A small masked image model, trained from scratch.
Model: 18.6M parameters, 48-pixel images, arch preact_resnet, norm batchnorm, activation silu, depths [2, 2, 6, 2], widths [96, 160, 288, 512].
Rows from block 3 of a small masked image model, named by matrix and row number. Rows with one number belong to one channel. Each number is 128 + 24 x the weight over its row's rms, rounded and kept within 0 to 255. All counts start at 0. Numbers have three digits each.
After each channel's rows are labels from the 100 images, of 14848, where the channel reaches its highest value: "colour at peak" is the nearest of a few named colours to the mean colour under the peak. Only what is clearly more common there than usual is listed. The data: small charts drawn from random numbers. In brackets: how many of the 100.
# convs0: first 3x3 conv (model.blocks.3.convs.0.weight, 160x160x3x3, each kernel summed), inputs 0-79
# convs1: second 3x3 conv (model.blocks.3.convs.1.weight, 160x160x3x3, transposed, each kernel summed), outputs 0-79

convs0.115:135098116122151115117089124108116141126100107137106154102094146164126088133083075142144111108105115116105154124144078145124179176132111134136098117130145121114140161135143122138133111139105073094121118183113094126096136132067103106153126105
convs1.115:087116124165095083154145120118140115136138121075135100137093119081111079154119126139104128160117107127141130119119091169061182135099124153174116104116096115117127138135169122110129104110166108117142091159120117147100128152109091145118155118
colour at peak: black (68)

convs0.57:150117101116148114110146121150095129135157118151079116133114101110189126142133124138114107143128107120121109081144152122156132154114090116176108144166121108115115148126107113131130147130110136113140131118118121152125107147123071116146094151
convs1.57:108171158148113151135145102119143135089120141136114165132153123110113088132123150129120132106134138135111150123147128122155108098143167131093133111128141163177127106155146200152125172167132140106113132152131128135133163140148107144156110146
colour at peak: black (49)

convs0.152:102089112115137125131131143159149136119130128156111106139121118107189122134121069100137110107113150122083134103150141120123119142101115133134169140141079147127128182080141127166122130117132120125143120137104077102145125098140069098136171143
convs1.152:081080112143119091128146130156110102157145151129140136114081097120121138090118149142140113109117068113134105104140120145059141166091115120130137162129118167102131145140137115153122075124145130134148177113119112110117129108100115120143131134
colour at peak: grey (36)

convs0.65:132132090117109124164118150108160176113134105127097099109104198101107128135132135130140138106160150156145061111137133138127142064105144086145101071127110148137088140129112134118148170150136083120156131169139109135106115103120103152128093149
convs1.65:110134179130111126131128116140100091136132115135128140152186104132104144101131071126100154129111118122143149178165106086100094130128107114151151188138133121162123104134112126135131125109173139145138103132134149101142112090142199144124128103
colour at peak: black (96)

convs0.24:128139117125126123124139130118078059115144087087160146150117126112170058129154128158122114101098145113141123099122154116117132122132162137143133111169116103124134136130087135136106121078080119149140112140162106136105119160120139104084156116
convs1.24:144116160107129138132123132116100109160111179131083125105145121138133192135107107131131151151152136118126134121108109124134128120145129105162124160117108127123124104120139133126123124080147152096119156144121154171151138154163122162128117118
colour at peak: purple (41)

convs0.103:141138169105126161113152102207090103095132085131158116159111150118175112121124112157121202133108139096123119107114139126115127128115163191120094165166119121116144112148146180149128140101103116119135096135074177142117135148092127098106121133
convs1.103:136153133148149135127096109112121138142078154141147128162134121087091164118127155111141116128134169111121096107044153149151120132137122140130159128125116115079134088141134146136114135106114140110089116099131094136141124077137132109077129128
colour at peak: pink (60)

convs0.87:084130128111119110075045090113121107122127112131128153099131164156111136152135115125131159132152127103097083172103142159118142113091145166136101122097101118102123113134100104095140147114116080124090062111153130144094120124139146122141126115
convs1.87:093126117089137100093083099135164122161110132128137111095139125122160157114122186142149111133098096116128129123194146102077117130137119117111141140126123117104122134167126141110144122147136064139089102160133120149157137144095126097122151137
colour at peak: purple (30); grey (28)

convs0.104:085102135069133051150126143126097142101064101093116177131127150125112144121168108154138138130146129117108085173126154124130124107095128126112124103100110104105157079102129133116137149114119098129112097132119129126145082127119143120126120112
convs1.104:072064161093123120080142103113135125098150142106120137100118124099122100153106207132130151141133088156146121108162099149086163124115141120130127125107133150103129142135115137092128110099138114119139099170106120134115085122144151136148078143
colour at peak: cyan (33)

convs0.38:182122079102075106139105136163255128092103132152125151114129099120102114127126126097111131093130118147123109137128108131121123080104123139151092102132112137102114153141142142135181113108071084139117128155113153128142120109130146155156112136
convs1.38:137123147233133157234133114166135125147110137152140140187122141121153111145162108151130145112111129188140138103133134118136107143127149127105162137128123167121122175125151119152099160148144144123210138133105121132119124135114140143156125137
colour at peak: white (72)

convs0.63:155027125095143134078146123131118148136114118132142094119141168123130132152120036159134162146164134117132139147143168147101142124104079120122150149130105078139098143093119109114102088083133136138144118133139125134112096100134090146141166105
convs1.63:108078130116119120086098101118123130100143143104132143112066128091119157149147076130146107131138128140101117127093118159049121115127104104145118150151116118142157141112096141157147108107127171142119109090145144143173197114149078142125130147
colour at peak: black (37)

convs0.43:100159118100131102126105098096149130130111155124098173109135167113180083137134147135149163150120121135097127116140142104155110110112116122091150114109114135133143138127171132146157173142098130152116101124114153147116108118105143137155117162
convs1.43:148114106131159131154137125114151131137150095139123112116127112144140135149107122129120140111185144131154108116140149169103127108164119114175132129174150163146140164108135149157121154144133109129133102122172120105125163128122132109089137140
colour at peak: black (99)

convs0.32:115092102104162119105137098085123108111109135126137114136108121110098162157113109101122162153114222125148130115105142115115120153173129119145107140130171112126131107085122153103104072124098162139161134116146154109125106157108116111103127116
convs1.32:147146099134099143109129110132122139132120162138135122100146112103158094122120245097133082117107042112116114110161134119143118120100138114119119153133127104115130146157097110109134125128132156123110133169110122115140104104118088114163064126
colour at peak: grey (79)

convs0.114:089115113145141120199194101130106147111179143116121139121156133124093117120118110138099104124115125098182120127126139098107127130124076080106143125137111123131129143132113098097107137122174151121167081163126122147122112095119144130119140133
convs1.114:088136152108133105078056124133141103141105120134124102113131127131162138092139139090134131143149136105104150146123142152118134124115137139132119144124148107098129140140103118134163115129107110147097129126128124133152121166128134127130166134
colour at peak: pink (34)

convs0.94:108119139117101148136116123135107113120124103119147138157152135134169110124094083128087101130138165133113152127133207106083135156124122138100137141187115137101124146130114129114138150119166113095127067111115131134105140161151134127144132113
convs1.94:106123109120143117137087133108093149168129162120124130108135149120136156145162121123098130178106116124168106090122101097169124132118129157140110139097126119144140139094132112135137150177111147135115182140120136160086135117149139117142102120
colour at peak: grey (32)

convs0.143:136068139149104134162150127152179159132107142127109154081115162101163125105152102174144151099141139138121115119130058109155118128072151145074130091103139206107145105094124123166145106140106125147130104116099121056120135170123153115130134144
convs1.143:133094124147160149156158159128129108128109143152163150167159126086120136117111127128141080134136107096110118109143127126093154140126126114165161108123094123142088137164137093102095097111166157129126131097151096091074157122113135131130122130
colour at peak: black (54)

convs0.120:127144126122163118092148146122160158141130120139078164117155121128114100095123142125114151142145065164056145163120141104137131136111112112153116123098135141140125125120150148131120094113119096127156119141124088103107105127118126120066142141
convs1.120:163113142136094118142129121089107105178110113109198105144148134138129123131140085140135145138107152121165106101144132171175129120127122132068151115114135130134121125135136124140169129148094126122131119107137123148092094113182145124159130142
colour at peak: pink (33)

convs0.136:118141125143100126139111109116086107159119136127144104108150163136113095159113134141137107114112121130138105122134161086122125105141152147154133150080139103098157122118123127139131119110141114172133148093080118159125127103122125167131120118
convs1.136:161122121139139133151144131147121153130138132229165139142128136129129135136142131156127154134166130137101129101198148118110109164123132110134164124140154146147101127126142150135107163147139130175144124132141148151095150139113118198157126169
colour at peak: brown (78)

convs0.83:103131142076133102157108091111119140087120162118112132107154161092126102159147156117137161134117125139115143126163107168136104118154137092173110100128143090143094125123146151102124131146138085106123093155151124125131140114133129137121100124
convs1.83:102130137087101129107110155112114167132104156168118119116109144132153174090113137112103124126148129087105121165146175173131116139172102120118129144129132076115121168107126114107143064125101146117130117124135169153134142136113113076138131128
colour at peak: black (46)

convs0.48:158125144110148109176157106124150121099141116147156149123153122122175122116129118129146107081155126160069147150145103130124155126124140131146102118141096130098149100109131144124147121156135092141140123112102111099108110108150075138130152138
convs1.48:148148108134109117126097139132105122194108151068123125148119110138144120094092101118152120071143113093139139117120148145139082143114152098116125132084124132123147119131117110146120129107120132125128158149113118113115097112131124120121123115
colour at peak: white (73)

convs0.13:150082127145121085091190136117112124141129146117132121112109095135141146109118051156145128147123129130140125084062103118126120107196121120105131112142131147166146132118121130158105105140092137146150104103129151137144143118125174153145140106
convs1.13:150125134114101152091094108119132179153073135115127145119087157096095121134103134122157131121171081113085150167145179149105142130107085106147104165130101120090138123116096123109155056137082140135135169121119141080152146128131085094126115132
colour at peak: grey (80)

convs0.109:111092117110116096137126090139085116117115138097141118107146182109063156140119051128117119160113111150173120108101148076084121088167121121099111139155136125083124108108126149094108133117103126103155106105099125149150100114143106139137083136
convs1.109:129097128090139082117099120080148139087110171130117116119104136100110177093132178135149101149141153126147129131150104112162141173152160125131131126134121122105158125138132114087120077123132146140124159114160118119129156116135132120143099119
colour at peak: brown (58); grey (32)

convs0.66:093135166150109112158090127099082141147120171119119119134108159141116126142139110112105091067115118112164097083117142104117150069161122132131131127115152116108103146096145103088112074136132087138137125125149134135116117084133085117132110115
convs1.66:166166144144175195136151124103177141134150134152118109103150120151143096147098142146109132137124208152127146176092133130147120119202132134159121133145138143141124117133132149179137127125131109122153113145144107154138139158144147127083120129
colour at peak: white (65)

convs0.74:117106154142127145126126132114089144104144122140120106108115164107109148132177120131130161130134117122127093107118141108116132070082072125099141168074157110121151160069141131125107057138102098101113115152128122170120113137123116105109105134
convs1.74:139190166143143144160120142111125115134157111112123136147142101156122106132077121131109112127134149090142120232135145131161122127144137127099131105132151104135111082135146100078125144128141138119123113112145110118106123136143211142138114100
colour at peak: white (91)